python train.py --arch="tdnn" --model="self-supervised audio encoder (BEST-RQ)" --dataset="notes from a synthesiser with random patches" --train_examples=78125 --n_mels=64 --hop_length=160 --input="log_mel" --win_length=512 --codebook_size=256 --mask_prob=0.08 --norm="batchnorm" --activation="gelu" --depths=[10] --kernel_size=5 --stem="single" --widths=[384] --init="torch_default" --optimizer="soap" --beta2=0.99 --lr=0.003 --beta1=0.9 --shampoo_beta=0.95 --eps=1e-08 --precondition_frequency=20 --max_precond_dim=1024 --merge_dims=true --one_sided=true --adamw_lr_other_params=0.0024 --adaptive_grad_clip=0.05 --steps=15200 --batch_size=256 --epochs=49.8 --lr_schedule="wsd" --decay_fraction=0.2 --final_lr_fraction=0 --warmup_steps=760 --weight_decay=0.2 --adamw_weight_decay_other_params=0.05
Rows from block 4 of a small self-supervised audio encoder (BEST-RQ), named by matrix and row number. Each number is 500 + 50 x the weight over its row's rms, rounded and kept within 0 to 999. All counts start at 0. Numbers have three digits each. After the name is the row's rms in percent of the matrix's.
Before each channel's rows are labels from the 100 clips, of 14848, where the channel reaches its highest value: "top examples" is what is common among them. Only what is clearly more common there than usual is listed. The data: notes from a synthesiser with random patches. In brackets: how many of the 100.
# conv: width-5 conv, dilation 3 (model.blocks.4.conv.weight, 384x384x5, each kernel summed), inputs 192-255

top examples: harmonic FM (33)
conv.157 088:472476499525381477521417458514497477495472501485487446532488410550473478422448446458462518518465489511523469402493569488499501554529501408508530437425468480559499494467527436493447459535435468

top examples: echo (100); swell (55); triangle (27)
conv.281 096:514519471450432539501525453505378466416497515496396535512487560531431361493475476459537498480491566509492495504634472460525505585472382340522530507457487510528454591403480500474566475436455506

top examples: drive (65); echo (54); pluck (52); filter wobble (42)
conv.267 115:542582493512514497495477460532376462619584545457470397464497516499384632523521471470570458524504466513556479489480475590497510489521530544479508470516558507583478574490487528566457475414579558

top examples: triangle (30)
conv.158 093:421521449471429424538461552609505400451528488447475508514448434468494495393423433425574421547603534452503505416471558514536549555513431514532470494407518489496413422438450422444464439494543461

top examples: pad (68); bass register (59); filter: low-pass (45)
conv.177 091:490522406415497503469556453483531572497486483390492534509544464586491467456432503627530441524438484579475492505459472466394440521549515586485477398492522505452379519481522456525413511514522395

top examples: echo (77); filter wobble (42)
conv.22 104:487462459531394598556496410583517474566532529481471510524386497456555464468435530423502608459528564530602425458517606559541510500428511442407599428498537475538506610416414499392532487469473486

top examples: glide (48)
conv.213 082:413454450423454496528393503515395532510484495562498493510508498435471497385481529408506416513576490527568459542628472487575525566521447476459419444504457471531487488479467503589481439477443541

top examples: pluck (92); echo (90)
conv.342 100:488633486516573572527488553607489529541464524513473485513537379590464538516510523506498455526436494578511453482403520418461511605497550549507521514634542555594493533441485495566508639543511616

top examples: pitch class: G# (43)
conv.163 089:545552483474522464479522537516624472588456471574483516495504426517415478482512505457524628473552522563624505438578552542502514522496550440492540520528469459547543560487490477606403480445425548

top examples: drive (69); echo (54)
conv.78 113:585489551523480447390553492467463538514528444501481522517524498450511430561445566463527460495451494470525566422482447562585485452503518472481578490410478492463499560550505613404543468481533459

top examples: vibrato (46)
conv.334 077:427367524431462443444440518431535496511575561354479525526409517443478554407477503556444415500451503446552543501496448419539493556475513541514421547435430493496393497562488451499550547456477425

top examples: resonance (34)
conv.262 097:466479500437571553538401448511507528504416462486414495526499494462535441419497463452477563536493564499442496496531536361551406498498498526511464483506527465524447523467508532565455451435513484

top examples: tremolo (65); filter wobble (44); noise (31)
conv.227 104:518581537561556572542493379497467451446508478524464475504497343462524445556516444480482642500494416536560435419505540467439462498521524555502514375501538474429456489475521401481377480504475487

top examples: tremolo (62); pitch class: C (35)
conv.254 106:628602559504558582477608522518470529516501368520462524586519548606467532436579520540503551620438585430472520583524534453489443531474576574533530526553576488478464421503544446475497450527565566

top examples: hard sync (59)
conv.29 073:466500599511421430477453478499602460477558532457469547472448553448535388457539414506485524504471527516437553467532446432501448574555491487511614557509507402483491452536431422464530497373461545

top examples: swell (95); filter wobble (67)
conv.246 099:388481487497506518510425496566491521461494418550457442431454453496584479508429456528440518461511569607436461466461453627438509465646443552516486500445487515495528539465467521488527557554473451

top examples: glide (49); filter wobble (46)
conv.288 072:580472491392426359468475430440481536488570524472591592490512444486506532439501440467514606497562507537563594438613403401514521461431534505475559396414509574598443502452456503475511518456465536

top examples: pitch class: C# (33)
conv.226 094:612374555419480434471410500516448443472580517448465522443488385524538506460404499449530435557498552577574471440574449402591480543510498463512511455416485492503413479480469446532446395446519448

top examples: swell (71); filter wobble (46)
conv.225 096:494433482513428541470464429529449499443455508572500562549466477495494572401545464513435506502565543424499548481581459486493497418586452479525465516492505555456438499444445568404545494521590481

top examples: glide (51); echo (51)
conv.14 071:413452405479505523478464576431435420509481496523455581488498415489519522481528536523451512550497448501615524478531514395583441545527469463504450540500486521489500450534453513525370546462555523

top examples: tremolo (94)
conv.88 120:522482507507531374502538677503464509497490476492448494522553398410513557445463439452546415500538281449440533542349507552397476537512504513446502598488493515500483456667520531565467516507533462

top examples: pitch class: C# (25)
conv.205 103:429571584580594532579609394530617564540452450653506427370505538496542609499492458454572474518617504553543492399487518509457470501541480508539512451553516456470448476559480403483443516523527601

top examples: resonance (64); filter opening (55)
conv.179 095:484451371456400558519533450469485408532408499514452445483507487421420408546472491493492513495392493429527507565481545462530490499414540510484480491474455463434454499483506379437547468538506491

top examples: bass register (54); echo (52)
conv.350 121:538490488489529521415528528497467562515525421524466483638487440525498509442602412574456542521481516588554559532511474475502547499492601504549514437469552578519443547483418532534457519439484537

top examples: text has "pass" (90); filter wobble (86); resonance (47); text has "register" (46)
conv.333 098:402501460417524448548435525519444497549470495517474486474491364514489508407507469535444448484455475550531441453566404501534497551478503485471503525463505501485462507547479600573444519471521488

top examples: swell (62)
conv.361 105:498406460469458429441499473475579424553629509584454453501532423524591472490433509527465463453528560532438481499501517510526535487560538374549497457463447494514510537480458430465471489544458556

top examples: bass register (55); filter wobble (49)
conv.131 084:500453524413520497546444587582391504579546450473535505571465437494503510500455534519521562539512545487426463496466561461489497508471481609483544578428542504521499511655470510424481563458487453

top examples: text has "pass" (95); filter wobble (73); noise (40)
conv.209 108:562336458456493486481506508505406499519438499565482457460488445461517495441497461509546419492419382530538443499527454463530414485535557446498493498420473476491536437512493538490431499460547431

top examples: filter wobble (95); low-pass (70)
conv.70 108:505556467454466539484434379498398517569429517517473461493547291478462504582473486445460491467477386626517463528479614469448421504491543557453503386480469480556445577521484441490433482483447560

top examples: swell (54)
conv.328 084:563491484501533461592474486534504482437466438509484525503538497546495460463464516451511557482481531590595514424559429503512508464542502477525550518456493515519445551476472507583467473480498442

top examples: tremolo (55); ring modulation (26)
conv.211 088:454469483572525470542451619499602648595537449501513490599471449526488485474543496512536574541480575456457407492522546506528547375490554473473487500500592537485483541561534475620499544564489479

top examples: pluck (51); echo (50); filter wobble (42)
conv.377 108:478479488540447399378567536465531563536428578460428618578540406462434517474554403461460476494526523480557565495472491414518537500540529501462520565469369563535488532538533463520523482435466452

top examples: filter wobble (66); echo (54); resonance (34)
conv.45 098:422458450489529455519431494516464577493502479480563510536435504473460609443471523461550467454540481549562444461578551460492520541474471564402483452488590554542480516566399633469475469454382465

top examples: glide (54); tremolo (54)
conv.39 102:401524476480519567565440544554533504509482412558459384463495484592562556536522421501495379504484550544496426463445518543469587520511561454546512499589490435535470489558493414626498545530535589

top examples: ring modulation (25)
conv.380 094:469400467502428502535399528546525484491512552512506545520545482556632549458531436616469448559451470497508537423527477519544475527535513527596506527446582441513453407543527505453407486465547393

top examples: square (25)
conv.139 111:465474487526547453523500523534557539551476587362539463558545502423496490480486479548505447472452479500450453484348543542449469509503498507500454497435550543514462556502433494507482525482452412

top examples: swell (69); tremolo (52)
conv.104 123:507568491443584603553516535623359376461473512487470525477493442508533456567438503547512488510483562520360452523528562438442506512369481571548570496480515477363446488418504465520470389529504476

top examples: gate (86)
conv.329 126:547485572415484458550393473565364482529462557507488520499471492515449478426444447529544422515516553520378527495468486445551509532386475568509550490432475455596421526499481468486430635474495510

top examples: filter wobble (59)
conv.298 083:480569442426465513573447474537496493459452483440470489500500440583498439418443437567535526493426479556609458532555538461478520478439493445451446393489515474650496473474446445482439503479508501

top examples: pitch class: G# (25)
conv.114 087:415394393498474541517479519505505537523444440471425481485432417519466471484559467482500492448547442420489411515553472437526549519591519451453560486536511566568447549553435524415515505471400503

top examples: tremolo (69); echo (57)
conv.253 096:478585514486598506468617539394445462483474502448501461443538484415547462505507473454517451498519522517338477451550540540433476462381535528506536639387460469445513493537505448601393450503464421

top examples: glide (99)
conv.340 107:450457600414492463460446461468633527504557507406461516474477442499528545505502472504513500531477506425467433494503488438447556452504494501487513627447489462435518463499473497585454464437471442

top examples: high-pass (52)
conv.128 111:425470570517450516472547449482504504438434450448513528595475471502483468513506454574411591494493509579482559421493402449571485512544573496490655415459460587468540506473473503482505465509363442

top examples: pitch class: D# (25)
conv.145 114:395502498480529427508452419432549453489504542510463443541559477454503631563517429517495550491510606484482519351467511533481435554588450525507418432512459554460458506540511470517438447534504584

top examples: pad (87); triangle (27)
conv.241 088:578502493491558556549478523533473468501462440474458409507422473457627516449440555430480543526489416505397469391477554471422473555395483546493530470427467444461465472492477398535474512489517514

top examples: pitch class: A (43); square (26)
conv.106 092:385461485352498481543456438511577468535445487530434439455500487484531560446430452532513420493474583558501473511505469452457512582538445490481460449502505485599365437476463394528342483473593525

top examples: triangle (29)
conv.66 105:422396516435373481512398532460421462513569496483397461476427394382538544410481461490476452521567438480505549528477462481561571525515442495468501583445511522531471495550456381402524465471504416

top examples: pad (60); inharmonic FM (28)
conv.5 081:476471480437486511448460431592524451495516528507540502482532435534553471547453518532566513550513460542457518513514567502495524480513558521490516432529525435568566484462462479425508472506491516

top examples: text has "pass" (92); filter wobble (72); resonance (41)
conv.60 089:642425521420422502397509476474461462502483487520522462596478419510531493489481499532491350433454489481542533541497497487519516475510535463507451506431493530517500469488510441484394506510509435

top examples: square (27)
conv.154 085:536456529481422481560496458484508584519613537507661517523448425605519576501492433551443530454627431486488493498550528432430536487509474571513467407433519497576443478456485518504550540530451427

top examples: pad (89)
conv.199 098:442532414488537521522417424542478487468532467582508517428477417501562548442448502439555449526598530611460456500435483623495399508683420537424488479592524524553412506526438470454430483429544639

top examples: drive (55); bass register (46)
conv.373 109:477494489457419490599408488490332575606423495521538453494539595514481549531473447528517545499526514513438425492399557508498509429522569610531544460480505501552506484422504531555587571464459521

top examples: pad (60); filter wobble (53)
conv.107 101:557585522529491539508482362524510412581459566558512495467464493534516693489539481474519472493556509530407520460424534425479526484530496541531509379554488528605505532408516520449530594390461581

top examples: pitch class: A# (36); square (26)
conv.366 086:441454498495580483511432516472596480544468530541506504539557413544542541580558507474512554585494461489494508431496479439417468432496462428476456537546521536443498528481504495489434492569516536

top examples: glide (99)
conv.51 112:467535526628480535522530399464505503420574514528539513452548386518545511504494554504548426482558518518392457467378565509347536440574522473515461495532522497547418487480499502543479478475504519

top examples: hard sync (37)
conv.289 093:492503530527580438473500590547624535474524499451561463477454492489531340565483566499489515463447533472448454550439474513348468455418458431458568553492434475517474557503448497618529505504471558

top examples: gate (66)
conv.62 089:496499549481503554546493479534522525428531512626476499471484536495481509501503428528476660508590504482511577475444464573436508465593527512538480496470525487500513538443490503518438511482480513

top examples: filter opening (57); resonance (45)
conv.346 094:504609529572471493511494488472484467548446433560509502515467446521457500504534407462503547441510343457474512477404607469438488448452530576519515542486445468519417431548531456588546487431438504

top examples: gate (64)
conv.332 134:443395467494512518616447467572430464510439502486485507482462441513540462461433452497460520472468570559387491441434545474478485502528504502508523490487466489483433466480499439578423468477483466

top examples: glide (52); high-pass (40); resonance (34)
conv.347 083:541426518543600488542480433510530487621501535545504491565517536450464479401526556426451553482524549490434468427494589430457500447491443372461481435545538495516584468393489524481460465511491489

top examples: swell (67); filter wobble (61)
conv.282 097:529574528565525530524552464552461498419480505449483524483557567498496505415489441429526470557496472505506505461447482464508571526488497561520458499593556487490437514480403467487593586502514556

top examples: hard sync (48)
conv.161 075:501443492471519472578369519426467487562384445599475470469502453441519516469502523461479505500595586465526496488557516458532493474506385501478473483544464477530520474571523435479502478471528500

top examples: drive (72); pad (54)
conv.214 099:487483609512489544494529553631501446490488521425504530457521501557540509529531548510478488616492558492422550491479570519466548482429516485545590590491538526513510549522419529476549475578484482

top examples: glide (47)
conv.68 088:483467444415427542495421511430356513531488533507509545467515467514507581515559424572449452550549495531517484488498481448519565485463479561582452558508511434511441415544497575402553480499542460

top examples: tremolo (99)
conv.46 168:490446440481487470503469618529521520506614482430497586487500518541578470444487460510496371492504545407431502503549546461568522490507548499478499848505529491526416525655493453479465547484532498

top examples: filter wobble (73); low-pass (56)
conv.150 085:452521464613584583586492575525627571574594528542475478489490504493618508497525518470529515471515540519522433530490569421499549500481381513424491628514548434543483507535490538470643523452491464

top examples: high-pass (55); detuned saws (27)
conv.166 096:432440471395485479496412625477628539508478461544495522553472391508514413467517500541455496524575554520540496502558457437551518437449544485517480565499517513480518511540513505446437534450512513

top examples: filter wobble (89); low-pass (57)
conv.376 079:400478512509370490505433578452473646595550481610458470475495508486441525440424539481472524500556546417392468559578475495479410516505532530457484499441454474448571484592507525526546480464487450

top examples: saw (27); pitch class: G# (26)
conv.175 113:468482495499462494484523467472532457456549476432459444540469516506465440586471548569510430485488547520418408425499464537550601491576437530455527527467502426478440441541406539454536508449497488